A small autoregressive pixel model, trained from scratch.
Model: 7.31M parameters, layers 6, norm rmsnorm, activation gelu.
Training: muon at rate 0.0037, 21600 steps.
Data: trained on scattered letters and digits in many colours, 195000 training examples, 10.6 epochs.
Rows from block 3 of a small autoregressive pixel model, named by matrix and row number. Rows with one number belong to one neuron. Each number is 128 + 24 x the weight over its row's rms, rounded and kept within 0 to 255. All counts start at 0.
After each neuron's rows are labels from the 100 images, of 14976, where the neuron reaches its highest value: "top examples" is what is common among them. Only what is clearly more common there than usual is listed. The data: scattered letters and digits in many colours.
# fc1: MLP up (model.blocks.3.mlp.fc1.weight, 1280x320), inputs 214-319
# fc2: MLP down (model.blocks.3.mlp.fc2.weight, 320x1280, transposed), outputs 214-319

fc1.47 [ 97 173 158 109 123 128 183 112 125 127 156  88 156 145 124 135 130 127 111 158 154 127 109 109 147 108 107 109 154 128 152 152  92 112 107 154 172 107 171 148 123 130 103 106 122 119 130 114 128  92 143 173 116 130 190 120  92 109 133 113 129 202 159 143 147  82 178 118 132 123 145 175 132 106  94 138 128 109  93 149 147  93  98 192 133 110 124 120 111 103 143 146  98 134 103 123 102  95 118 120 108 139 133 150 137 140]
fc2.47 [149  75 161 125 129 103  86 158 103 167 138 156  97  84 120 135 140 142 117  73 103 148  98 129 111 142 172 141  95  92 120 152 179 141 116 121 157 117 153 114 136 153  94 146 157 139 125 117 167 118 184 112 132 120 120 147 138 125 151 120 103  77 115 118  93 140 115 105 109 144 131 124  74 118 141 147 127  95 129 123 124 136 107 139 139 136  99 154  97 163 112 166 175 116 160 122 147 108 104 148 118 124 149  94 129 155]
top examples: the character M

fc1.36 [102 126 114 167 139 123 119 134 118 107 133 124  78 128 104  80 166 132 130 115 144 166 149  96 150 111 137 118 124 134 125 135 126 113 173 136 120 118 179 144 135 133 163 106 142 148 128 131 117 117 148 123 102 116 120 149 138 113 150 134  84 129 122 118  96 134 131 144 166  80 105 146 110 142 136 123 122 134  99 141 127 134 164 100  98  80 135 133  51 126 102 128  99 114 125 153 113 131 138 156 128 112 102 120 108 141]
fc2.36 [140 120 118 104 140 190 134 135 103 119 155 140 150 129 155 141 105 156 109 163 155 118 137 107 151 109 122 158 141 129 125 144 119 140 110 106 138 108 107  93 146 109  82 106 103 131 128  93  76  98 131 155 121 127 150 133 107 113 124 142 149  95 124 151 147 162 128  96 127 128 117 134 102  98 149 100 150  80 131 179  97 122 112 142 129 141 167 110 160  77 127 103 109 133 155 126 126 147  90  99 110 136 145 127 119 133]
top examples: purple

fc1.154 [128  92 143 133  53 163 151 155  79 122 126 129 155 142 136 139 106  54 144 138 129 133 129 162 154  94 124 162 116 108 150 110 144  99 144 149 106 112 130 112 126 118 117  87 111  48 158 112 160 140 114 172 129 138 138  98 117 160 169 115 142 127 125 132 110  98 112  89 123  87 127 136 129 150 112 148 150 134 153 105 106 141 143 159 124 135 116 111 122 142 133 168  94 141 137 130 145 144 132 133 139  92 116 114 111 150]
fc2.154 [128 138 138 138 132 110 110  98 153  92 129 154 156  79 159  95 135 108 125 179 137 119 161 112 102 115  72 115  93 101  84 102 129 152 118 132 103 136 144 119  95 126 159 111 146 170 102 119 151 139 109  82 106 146 157 139 135 122 130 139 127 150 114 123 104 163 117 118 154  96 135 131 160 125 138 138 139 111 125 159 142  92 127 141 113 109 137 113 106 120 104 121 124 131 146 140 115 132 151 133 153  95 131 125 174 113]
top examples: purple; brown; black; blue

fc1.357 [ 91 152 141 143 170 115  94 157 115 160 134 130 150  67 115 128 107 152 103 103  86 136 127 132 120 137 187  94 165 118 139 146  77 130 179 117 144 137 136 102 183 154 159 150 110  95  69 170 117 160 160 105 119 143  88 151 128  99  89 106 136 130 113 155 172 121 160 141 138 146 147 154 104 121 147 155 159 135 134 144 150 183 172 122 159  91 112 116 176 128 114 118 117 151 169 126 115  96 112 140 121  95 132  83 166 131]
fc2.357 [ 97 148 103 132 136 112  94 116 167  94 143 161 137 114 155 158 154 153 118 101 136 156 115 150 143  96 109 103 101 100 140 120 188  97  76 122 137 130 154 123 154 125 152 127 128 134 144 120 121  98 163 121 121 116 120 104 116 129 172 111 101 147 101 166 117 128 163 102 158 115 107 113 197 118 113 146 112 129 138  87 105 104 136 156 158 110 155 116 109 180 115 144 133 101 121 129 120 131 107  97  66 132 113 187 134 129]
top examples: the character M

fc1.429 [113 117 133 100  81 144 109 149 152 161 145 134 100 115 172 110 127 124  98 112 118 110 139 130 182 132  88 139 128 143 153 119 139 151 113 138 148 100 102 143 103 120 132 156 100  92 132 129  91 112 162 157 178 130 106 114 142 144 115 106 149 148 150 134 113 154 118 113 177 139 143 128 120  90 141 156  75 106 145 120 148  78 135 128 123 110 142 138 145 146 174 116 116  95  79  93 114 154 162 175 126 110 160 134  91 158]
fc2.429 [160 147 118 117 174 151 178 118 116 130 138  96 121 116 123  81 103 158 145 113 179 154 159 110 101 134 148 109 108  99 128 132 159 128 134 115 128 116 129 129 194  98 131 152 143  85 125 132 143 159 119 124  89 107 155 122 142  77  79 157 128 121  87  92 124 100 132 158 118 133  83 143 139 164 159 141 114 111 121 173 116 158 144 144 133  89 115 129 124 105  99 162 126 154 135 131 121  99 115 127 107 113 107 147 163 125]
top examples: purple; black; blue; brown

fc1.239 [143 119 154  78 124 142 172 139 118 171 105 105 137  99 126 165 146 108 111 107 143 148 115 142 168 118 133 138 103 160 144 108 131 100 147 188 115 108 147 194 124 148 111 141 139 154 146 119  90 124 160 135 135  90 126 142 148 110 142  99  88  70 128 131  89 175 128 141 108 129 111 139 123 156 132 106 134 116 151 118 138 134 151 140 114 117 165 121 115  94 144 139 134 124 162 121 125 121 138 148  90 116 162  99 126 150]
fc2.239 [ 85 108 124 132 161 141  95 148 146 138 153 146 144 155  74 164 127 125  96 113 101 147 109 111 112 124 146 122  93 147 163 133 124 101 172 123 107 153 134 113 120 145  96 103 119  78 164 104 144 119 119 109 150  97 151 130 131 172 146  59 142 141  94 125 156 127 151 132 132  98 170 130 103 111 101  98  94 144 116  85 144 156 152 102 168 117 120 138 144 117 107 114 104  76 138 142 115 132 140 143 143 104 117 118 143 140]
top examples: brown

fc1.289 [134 115 131 137 113 143  76 145  97 133 119 128 123 140 136 146 112 123 147  92 125 123 115 103 115 127  97 131 140 115 188 111 126 108 154 122 153 104 107 123 156 123 157 117 127 134 155  99 130 121 149 121 112 122  92 120 139 139 142 136 124 134 176 148  73 148  90 133 115 164  99 111  83 144  67 154 109  97 127 111 150 125 161 145  72 145 153 107 108 136 107 188  94 131 130 130 115 113 140 175 103 118 107 144 178 101]
fc2.289 [111 130 108  94 125 125 141  93 152 109 109 133  99 160 125  93 106 125 124  91 102 119 151  86  82 170 129 137 142 173 127 139 100 141 148 161 127  89 109 114 146 142 140 142  97 160 152 158 126 154  86 108 121 157 140  88 160 161 111 122 144 120 181 127 106 157 128 169 147  84 121 139 114 115 156 101 124 135 143 112 126 107 121 149 107 124 111  87 182 117 121 138 126 142 157  95  75 132 102 132 115 154 145 138 105 151]
top examples: black; blue

fc1.649 [112 108 179 132 137 123 161 111  87 112 148 145 132 180 127 130  99 127 129  93 168 119 103 133 139 144  89 152 118 126 156 146 121 116 100  97 126 178 118 107 143 120 113 148 131 120 105 111 115 125 169 135 169 150 166 137 130 133 154 105 135 149 104 123 105 122 105 167 121 109 125 148  85 153 119 156 134 107 108 116 121 133  96 114 134 131 117  79 140 126 117 126  85 142 100 143 105 115 128 155 127 110 148  89  99 135]
fc2.649 [126 146 139 163 122  99 114 112 140 110 128 108  88  96 107 107 114 125 110 199 103  96 107  58 128 138 138 156 168 162 120 150 125 113 129 136 106 145 107 125 128 147 111 101  99 162 139 160 125 114 106 110 110 163 123 106 146 134 114 179 137  93 148 141 117 137 156 127 131  99 120 123 108  79 131 173 178 137 111 127 124 163 129 118  90 146 126 141 142 177 142 118  91 114 125 117 134 125 112  92 135 132  89 136 151 101]
top examples: brown; blue; purple; black

fc1.339 [ 95 136 141 122 115 116 143 121 122 132 159 158  86 126 134 133 117 125 116 105 114 134 102 114 185 113 160 176 124 118 103 133 108 104 117 156 143 138 127 121 124  98  93 145  95  78 141 135 165 106 107 111 160 148 127 158 115 157 121 131 153 113 141 183 149 130 137 155 155 133  77 136  85 164  93 158 136 188 141 134 167 122 145 192 101 100  75 134 128  96 141 143 107 153  71 123 132 136 160 102 145 110 110 116 173 101]
fc2.339 [169 141 114 149  93  89 170 127  99 114 107 143 136 102 106 139 140 126  78 133 118 138 160 115 116 133 152 130 160  91 121 153 114 111 122  87  76  97 133 152 184 136 123 131 124 137 109 121 106 152 114 142 121 107 103  99 137 137 147 127 115 116  53 178 126 153 174 113  91  85 144 140  96 132 185 138 142  81 119 128  90  98 135 137 153  97  81 161 204 180 167 148 137 173 140  94 152 120 108 137  87 127 143 122 122 175]
top examples: brown; purple; blue

fc1.543 [147 126 148 118 127 137  93 111 102 147 135 114 108 140 104 133 152 143 154 116 109 101 122 139 139 128 106 116 133 134 134  85 131 120  99 150 113 162 108 173 186 161 100 130 137  91 118 179 125 128 110 108 118  70 120 118 127  98 163 132  79 103 120 107 120 156 156 111 152 114 205 124 156 131 128  71 101 114 120 141 160 134 137 113  87 119 163 137 121 122 113 127 117 102 176 136 131 175 146 122 118 111 156 141 107 134]
fc2.543 [123 109 142 154 112 114 137 113 142 142  91 127 110 139 172  90 121  94 128 146  93 114 144 133 122 116 153 156 141 104 145 101 112 131 168  87 140 147 118 113 134 136 143 120 114 108 127  88 132  45  89 142 148 148 117 165 132 138 142 126  96 110 153 122 138 143 128 131 109 139 136  94 122 120 145 127 113 114 127 111  89 109 135 119 135 103 129 115 146 115 147 138 143 136 109 170 143 122 114 137 131  92 116 126 141 143]
top examples: the character O; largest: O; the character Q

fc1.23 [156 100 152 131  88  93 111  80 141 170 123 135 108 144 128 121 128  78 134  88 129 148 140 115 137 165 153 144 121 139 136 135 113 145 129 113 152 158 125 141  80 126 127 127 121  86 136  86 116  87 163 112 115 152 122 164 176 145 143 137 137 125 195 141 104 146 131 153 105 120 124 110 131 139  85 125 156 138 156 117 182 140 147 156 133 132 139 110 150 119 118 159  99 144 152 153 142 134 105 127  81 135 134 134 132  94]
fc2.23 [ 46 131 140 150 145 117 137 137 130 110 109 143 185 106 148 113 140 112 101 153 148  59 150 110 112 138 141 131 155 124 129 143 138 150 129 130 119 135 152 142 166 136 130 113 103 123 117 133 168 152 135 152 123  93 166 115 136 106 152 103 128 147 137  90 140 142 148 127 145 115 144 164  97  87 146  92 143 102 102  83 142 138 139 141 148 192 126 132 151 134  96 128  68 124 167 121 136 119 128 159 103 108 124 103  61 144]
top examples: brown; purple; blue

fc1.40 [118 137  86 132 107 144 133 173 102  90 127 161 131 154 118 168 143  95 149 167 121 142 122 127 130 144 157 134 120 122 144  92 157 125 106 170 142  81 141 155 121 134 109  99 133 118  85 147  93 135 176 124 145 103 154 106 131 140  82 123 100  92 141 139  75 136 107 109 149 137 107 137 101 102 149 119 128 121 128 154 172 109 120 107 139 112 166 159 108 165 172 103 103 112 138 148 151 113 160 111 105 153 150 139 114 157]
fc2.40 [200 107 134  56 135 112 120  94 163 137 112 141 115 118 128 118 110 113 103 122 155 188 130 137 109 131 131 121 120 140 139 116 158  74 127 162 157 152 125 122 129 129 114 127 167 112 124 133  87 145 130 162  90 137 143 126 126  99 144 117  95 158 113 110 103 114 149 139 126 152 128 184 151 132  99 122 116 118 125 149 145 105 119 146 112 134 133 144 122 134 152 112 123 132 104 160 144 136 102 124 150 127 131 175 137 161]
top examples: brown

fc1.179 [148 168 139 154 115  78 111 130 137 132 208 157 140 133 160 122  98  98 129 135 166  94 124 157 136 123 128 124 128 125 135 112  98 141 107  85 178 168 137 138  95 154 113 150 159 112  94 136 119 132 165 122 117 110 147  86 137 106 118 151  99 101 126 108 140 163 123 125 124 121 165 107 126 123 123 107  71 138 158 145 136 112  97 127 118 111 126 138 104 167  99 131 133 103 110 113 148 109 111 141 136 149 137 110 127 106]
fc2.179 [135  94  85 173 155 141  91 140 167 142 111 136 105 134 115  63 144 119 157 110 128 107 157  95 137 129 139  90 120 100  76 146 153 127 161 137 135 142 124 132 155 146 119 125 128 122 165 125 153 101 101 137 111 116 139 145 120 155 113 134 111 147 132 118 102 131 154 133  85 129 115 144  95 160 138 129 120 116 123 119 156  85 149  98  96 142 160 142 140  89 137 118 134 170 107 120  77  91 132  91 140  48  99 147 133 113]
top examples: the character O; the character Q

fc1.109 [108 147 147 175 130 134 120 145 145  78 148 124 151 114 112 130 121 119 147 123 157  92 117 117 108 143 146  78 131 109 168 166 132  83  93 124 147 116 144  99 144 123 119 129 107 123 113 115 152 109 111 157  92 158 134  96  94 130 121 163 141 130 132 128 132 125 116 106 123 108 124 103 114 142 124 199 119 129 103 133 134 129 121 142 124 127 117 130 182  85 105 154 132 151 130 100  98 132 148 162 121 117 136 155 116 158]
fc2.109 [144 131  90  80 130 144 102  81 136 131 130 192 112 111 122 140 150 103 139 153 128  71  91 139 121 132 157 142 133 131 144 102 120 139 102 116 108  80 111 151 139 119 123 128 112 137 136 119 113 149 121 114 132 119 124 142 123  82 100 102 143 123 136  72 128 120  99 130 100 128 104 134 106 121 153 151 114 152 116  94 154 127 147 130 109 114 106 115 134 121  93 141 127 142 134 139 114 127 172 125 105 126 147 134 122 144]
top examples: the character M; largest: M; the character V

fc1.577 [147 132 121  94 129 176 124 110 106  78 114 122  75 130  87 130 111 123 109 116 170 162 112 144 143  83 154 167 137 126 152 125  91 121 136 141 149 126 131 156  63 115 154 150 113  60 132 121 153 152 158 122 143 141 128 112 119 116 159 111 130 160 173 156 103 136 118 106 101 135 126 137 155 127 155 136 146  88 172 125  92 136 144 172 138 126 118 153 156 136 154 139  79 130 125 134  86 113 148 126 154 128 126 136 128 105]
fc2.577 [140 166 137 110 129 144 117  96 132 134 118  98 171 137 112 163 145 106 123 151  90 140 126 138 138 106  88 126 113  76 131 144  83 140 103 144 133 119 155 112 133 128 138 142 113 125 163 136 103 114 106 125 118 133 107 131 141 101 142 146 111 143 124 130  97 137  75  99 119 109 102 156 157 136 102 124 139 125 117 153 132 108 154 118 115 120  94 156 100 112 114 132 111 161 106 130 119 150 148 153 117 139 123 130 104 104]
top examples: purple

fc1.369 [137 147 147 114 141 129  99 120 138 122 132 154 154 144 125 144 137 151 121 120 154  89 133 146 148  84 108 130 102  96 143 105 108 108 106 102 113  90 129 170 111 122 105 153 142  76 113 111 152  73 134 119 114 110 122 132 144 134 145 145 109 127 118  93 162 203 126 143 125  99 121 143 131 136 112 110 138 153 139 142 173 103 112 108 120 135 130 136 107 149 132 149 136 109  88 136 129 151 128 116 108 128 117  99  99 135]
fc2.369 [117 131 156 109 112 116 120 105  95 124 107  98 125 138 144 140  87 134 136 147 116 109  86 141 111 134 114 118 137 136 106 140 140 156 125  93 119  96 104 129 131 114 114 114 118 118 128 109 112  38 129 149 120 131 148 186 129 120 152 161 121 163 132  93 149  84 126 112 106 123 144 148 157 100 173 146 137 130 131  72 118  95 149 127 134 107  91  95 105 148 150 151 147 147 118 116  99 138 100 148 140 125 146 152 128 144]
top examples: the character O; blue; purple; the character Q

fc1.633 [118 132 125 169  79 114 105 118 131 131  92 114 145 167 120 131 118 144 176 147 143 105 131 149 115 123 126 147 104 107 124 124 133 139 107 130 125 104 114 100 115  85 136 107 154 151 135 101 142 126 142 112 152  54  86 100  85 163 156 134 111 143 112 118 145  83  87 153  67 164 101  89 147 181 151 145 110 171 133 114 153 115 122 149  95 164 128 112 108 161 121 136 128 100  81 135 101 107 154 140 124  99 147 124  90 106]
fc2.633 [144 132 184 139  96 120 142 132 118 125 174 109 110 105  99  83 105 139 160 127 137 119  98  77 165 175 128 104 115 132 142  98 118 118 121 121 195 123 110 113 110 106 124  88  90 118 131  92 114 131 149 157  96 161  78 130 131 117  82  99 139 100 124 138 107 157 144  96 104  88 147 127 151 143 143 125 187  88 162 137 163 133 166 167 145  99 130 149 141 136 104 169 124 132 150 118 152 139 129 135 135 153 123 120 113 120]
top examples: purple; blue; brown

fc1.136 [120 106 144 144 140 159 118  90 112  92  94 103 137 136 124 165  98 112 142 105 135 112 104 132 120  98 166  96 136  88 173 119 150 142 151 160  95 152 131  93 141 117 119 112 119 113 139 138 174 118 136 112 108 116 138 134  97 146 134 177 129 126 153 139 133  76 116 121  98 101 165 113 111 172 142 102 133 121 155 162 146 138  93 141 111 136 163  91 150 130 107 131 108 131 113 134 119 173 152 174 140 106 122 115 139 109]
fc2.136 [ 85 107  93 117 120 101  86 107 139 134  99 135 137 102 125  91 123 153 109 129  64 117 125 122 168 138 118 169 108 152 134 165 149 127  96  90  86 119 140 172 219  96 176 146 124 112 141 106 123 127 113 128 124 171 127 105 154 141 113 111 126 159 106 101 162 162  95 114 106 117 112 150 127  81 165 154 114 111  81 125 133  92  99 129  78  80 116 123 126 139 119 142 142 126 119 125 144 191 106  80 101 124 122 145 137 144]
top examples: purple; the character D; largest: D

fc1.287 [118 143  99 166 149 101 138 133 157 100 150 155 131 155 112  91 144 152 158 156 172 130 152 105 103  82 156 122 112 124 112  94 190 158 159 117 154 115 118  97 149 121 105 125 136 169 156 121 133 190 161 149 122  92 121 129  60 134 174  97  94 120  90 153 132 153 151 117 120 101 124 133 119 155  95 111 135  77 122 135 134 134 170  97 135 124 105 171  68 156 113 156 123 147 137 140 103  98 153 118 141 111 148 132 128 147]
fc2.287 [101 114 127 116 183 145 133 136 131 100  66 127 109  70 171 164 119 123 135 156 140 155 131 138 163 109 120  90 187 129 150  81 135 141 108 115 138 111 125 183 131 115  97 120 126 134 136 138 146 160 109 154 139 147  69  80 166 121 124 133 158 149 117 154 104 114 121 102 139 116 117 161 110 119 131 170 161  96 118 156 145 143 106 171 103 128 169 109 175 120 120 163 144 136  92 124 153 117 165 105 125 126 133 140 121 180]
top examples: brown

fc1.167 [141 108  98 122 125 104 143 142 137 109 117 142 114 107 138 125 178 168 144 146 100 124 133 111 132 146 137 105 132 142 115 159 145 161 123 125 107 129  86  91  82 155 113 116 110 165 141 131 167  99  79 145 102 140 111 104 121 107 157 132 156  85 120 135 143 123 131 159 155 150  93 153 141 133 132  94  81 138 151 102 123 162 160 119 137 122 144  85 128 151 136 152 122 116 138 165  81 100 159 107 132 125 122 135 122 122]
fc2.167 [156 138  95  91 112 132 127 109 117 148 120 138 120 169 114 159 126 126 103 156 117 125 102 171 140 123  70 151 163 117 159 159 138 118 147 116  72 112 152 161 158 114 153 160 109 145 115 122 119 142 106 122 124 116 101 143 124 136 175 146 141 139 106 149 109 116 105 112 177 143 175 146 110 121 114 169 140 103  98 152 139 127 119 118 119 108 142 148 101 121 137 119 139 103  83  73 147 150 168 139  88 153 192  91  94 150]
top examples: the character M; largest: M; the character N

fc1.751 [139 159 116 145  82 167 134 130 133 113 114  97 108 120 104 161 123 104 134 146  85  89  98 109 138 120 119 140 123  85 148 112 131 137 101 126 117 153 156 145 122 130 161 116 197  95 139 146 149 140 106 119 103 126 129 177 114 128 157 118 120 140 122  92 111 127 124 114 167  80  85 100  92 110 177  92 105 108 137 123 119 114 116 135 135  50 133 109 159 127 142 131 114 133 171 136 118 135 106 164 175 162 146 153 112 171]
fc2.751 [109 105 134  95 103 120  92 144 142 145  96 149 118 117 134  81 129 152 129 128 108 133 161 154 142 134  81 138 122 145 107 159 142 107 156 137 132 140 100 117  95 107 107  98 137 137  75 119 124 134  99 141 161 158 111 142  79 162 123  78 133 105 137 184 183 108 106 121  91 142 149 146 179 126 109 140 141 130  94 115 167 127 107 127 144 127 127 123 168 125 133 125 129 158 130 119 118 113 100 161 140 108 183 137  93 146]
top examples: black; blue

fc1.334 [106 122 147 106 114 112 103 106 169  92 118 122 110 176  84 128 137 132 135 125 132 159 136 126  98 158 117 144 180  96 137 152  66 113 137 109 154 125 113 129 148  99 120 175 105 148 126 113 131 135 141 118 118 101 144 154  96 108 149 119 112 121 130 102 115 159 136 116 107 135 163 155  92 106 122  97 106 125 115 149 121 101 142 195 167 152 122 151 137 122 136 176 172 123 116 136 126 136 136 119  99 136  99 163 169 182]
fc2.334 [164 123  80 142  84 110 166 129 155 155 162 113 122 130 162  94 147 139 139 146 132 115 116  91 140 180 153 136 118 193 126 129  96 132 144 147 147 127 141 104 110 195 129 131 110  99 145 161 137 129 114 144 152 154 177 154 124 171 141 118 149 117 104 102 142 106  84 139  89 125 132 140 115 139 160 153 171 142 134 148 135 101 127 175  85 150 130 124 103 152  95 115 141 147 152 132 156 158 106 107 151 119 104  94 117 106]
top examples: the character 7

fc1.545 [114  75 143 149 100 155 140 150 119 127 138 126 110  87  94 115 124 169 112 126 178 136 170 130 132 133 166 104 144  76 161 132  94 134 102 136 110 149 124 167 124 154 146 113 114 116 125 119 134 182 138 163  83 137  92 124  98 155 136 107 111 152  96 160  77  78 128 120 146 126 140 102 114  93 146 146 159 142 105 134 143 130 114 125 164 115  79 152 130 126 113  81 135 117  94 116 105 159 161 153 112  97 145 160 166 138]
fc2.545 [101 141 144 127 112 169 164 151 122 115 137 107 105 161 157  98 110 131 141 147 126 122  92 107 133 170  98 101  82 151 132 137 149  89 150 107 137 146 102  79 106 127 131 127 151 135 169 147 130 127 131 113 128 138 154 162 102 147 157 121 134 108 171 123 166 102 113 149 129 135 127  86 125 101 115 110 110 170 174 173 118 119 158 137 116 106 139 132 154 120 106 166  70 140 104 123 126 132 179 149 103 138 180 148 143 139]
top examples: the character O

fc1.726 [174 130 112 130  87 128  82 102 105 157 104 136  76 146 144 185 118 128 154  85 152 120 108 154 121  88 160 114 152  94 125 145 114 134 121 142 111 161 143 121  96 129 119 118 133 112 147 131 146 103 131 140 129 121 185 124  88  71 121 116 156 134 148 144 160 189 112 107 155 157 165 118 115 111  98 107 133 141 127 138 124 150 157 144 101 108 141 143 107  96  48 180 158 151 128  82  80 130 138 162 132 142  87 134 125 102]
fc2.726 [ 77 128  84 175 156 156 121 129 150 122 113  91 101 134 140 169 168 154 137 120 124 104 120 135 106 136  94 166 140 135 150 113 111  85 127 160  97 148  88 109 118 169 159 135 121  54 150 144 153 126  79  91 114 147 130 150 156 133 135 103 150 150 138 111  87 133 101 121 145 119 130 153 101 108 135  89 143 157 150  76 133 109 129 164 153 128 159 136 108 173 128 119 143  76 127  88 137 142 111  99 142 130 113 113 127 130]
top examples: the character 7; the character 2; largest: 7

fc1.498 [117 156 122 115 155 122  99 161 133  98 144 129 131 145 129 128 122 105 108 144 128 125 113 132 107 131 146 155 127 113 139  78 110 116 111 128 142 156 114  90 137 117 150 112 113  75 162  86 113 177 135 154 118 130 163  92 145  82 143 137 120 158 153 108 157 156 159 121 133 133 130 150 101 121 115 120 152 106 108  99 180 147 138 140 110 135 129 128 130 113 159 123 126 159  91 173 149  98 136 148 168 119  92 130 131  97]
fc2.498 [177 120 110 128 134 129 138  91 141 117 107 130 145 117  85 139 101 129 163  95 163 117 104 115 120  82 148 106 124  54 143 179 178 106 107 154 146 124 149 146 133 126 110 157  52 156 115 155 134  81 136 110 141 132 130 136 135 123 113 139 112 123 134  98 163 177 160 112 130 143 116 147 127 137 156 140 124 140 158 105 110 129 152 108  94 127 148 165 119 172 119 112 142 138 111 112 125 106 113 104  88  85 114 129 106 107]
top examples: brown

fc1.595 [157 127 131 127 148  98  44 121 133 125 114 146 132 188 120 107  72 131  96 139 111 121 127 149 118 129 138 136 132 111 130 129 126  97 130 126 124 130 117 108 113 125 147 169 171 157 113 146 115 151 169 129 115 137 157 121 137 133 113 111 101  95 134 108 124 140 162 120  95 122  97 146 144 120  77 131 146 148 121 110 142  87 135 142 118 149 153 110 157 124 139 148 146 155 119 137 123 168 116 151 129  93 159  87 126 115]
fc2.595 [156 115 139 131 121 154 126 103 109  96 131 111 128  95 110 129 128  91 179 102 145 129 114 129 110 132 106  98 109 112  98 116 155 128 124 120 124 148 141 135 123 170 122 143  92 121 132 115 166 128 107 151 136  82  90 137 129 135 147 135 154  72 102 133 102 151 128  91 162 110 152 114 111 136 140 132 139 152 114 140  89 128 127  90 125 155 169 104 111 138 115 102  85 111 136 161  86  78 135 145 135 162 170 134 119 152]
top examples: the character M; largest: M

fc1.488 [125 155 142 130 123 105  94 134 157 108 126 117 155 132 120 145 136  90 130  98 164 127 181 152 155 132  65 124 146  97 110 120 116 118 105 158  99  67 104 122 122 133 131 131 115 101 161 125 155 134 180 110 120 152 123 132 129 138 104 155 105 163 183 128  99 132 137 117 138 168 132 142 163 102 119 138 145 157 157 132 158 122 114  96 106 138 106 145 155 140 142  90  71 122 122 122 160 125 133  82 173 134 105  83 133 125]
fc2.488 [174 168 197 140 121 148 132 111  98 118 143 147 137 136 110 158 129 110 103 122 138 131 145 118 124 117 148 113  87 154 112 145 159  99 103  90  82 152 145 142 109 130 124 146 107 139 122 177 129  85 133 113 129 177 146 127 127 125 146 110 133 111  95 128 135  90 105 160 166 159 125 136 129 134 157 142 168 155 129 176 125  94 108 147 181 157 116 126 129  98 137 155 140 111 121 139 148 134 178 120 121 133 108 119 129 161]
top examples: purple; blue; black; brown

fc1.485 [146 121 140 129 109 132 133 128  98 131 113 133 124 137 103 123 144 151 121 145  87 130 115 131  74 106 181 112 161 151  96 114 171 108 124 127 108 144 129 162 122 127 134  71 142 135 119 114  90 134 120  87  98 116 138 134 110 122 200 122 156 168 128 127 153 130 164  83 145 146 136 131 120 121  89 132 157 165 137 122 128 118 116 133 119 121  87 122 117 161  94 132 134 118 128  70 156 159  99 127 136 140  84  96  83 105]
fc2.485 [134 113 100 102 159 144  98 164 151 153 127 115 132 148 131 114  95 126 130 161 147 184 146 125 121 132 112 150  92 156  78  97 172 119 143 117 157 100 150  96 121 122 157 127 117 138 132 131 115 129 124 133 130 122 123  98 150 117 100 173 119 214 139  73 126 138 110 171 119 104 116 106 132 122 114 176 150 103  83  93 152 140 105 120  76 179 103 140 145  85 152  90 129 153 123 128 137 101  97 107 132 135 134  88 116 167]
top examples: the character M; the character H; the character W

fc1.123 [122 146  60 170  89 104 120 164 117 127  95 136 209  97  81 145 133 101 133 108  77 128 111 138 151  94 137 142 139 126 106 146 166 109  99 118 142 100 132 149 141 145 123  86 114 113 135 110 139 187 145 114 100 121 183 100 109 141 136 122 175 130 109 119 143 153 124 115 119 115 177 141 110 167 123 131 152 124 142 105 161 137 133 132 124 147 160 126 117 115 126 110  98 134 159 142 151 144  86 119 125  67 119 139 136 104]
fc2.123 [100 123 128 121 147 132 139 135  98 104  86 141  91 146 144 113 111 149 161 135 142  93 150 107 137 145 119 100 143 140 132 126 122 123 143 164 134 126 101 113 119 126 150 121 138 190 142 102 181  89 142 126 122 135 115 161  77  94  89 114  94  98 114 157 105 113 135 129 198 143 124 129 118  89 153 144 110 172 136  72 127 144 121  86 118 161 113  73 150 140 187 141 161 126  86 133 137 115 123 131 113 176 136 155 163 109]
top examples: black

fc1.385 [134 115 108 106 145 127 136 150 160 140 120 127  80 135 129 118  83 132 127  80 156 137 102 111 129 136 142 119 155 124 147 111 129 142 116 134 104 148 174 117 140 125 180 144 143 142 136 124 130  82 157  96 113 151 187 123 135 132 164 167 152 118 112 150  94 122 115 108  59 146 115 154 119 127 196 138 122 101 152 157 100 123 119 128 145 114  72  74 148 142 114 122 134 132 144 111 122 108 181 125 114 139 105 145  93 132]
fc2.385 [157 130 107 156 155 128 112 127  92 149 125 132 141 112  96 112  93 138 165 137 114 146 159 133 153 169 170 115 141 172 123 116 147 127 138 109 108 152  67 103 126 163  94 107 137  95 152 117 161 137 125 126  88 128  96 101 142 118  94 136 138 128 109 145 138 136 104  60 127 157 143 113 130 124 165 123 131 125 110 131 120 160 166  84 105 109 150 126 128 140 116 110 151 115 149 145 125  94 125 135 149 124 125 133 133 101]
top examples: black; blue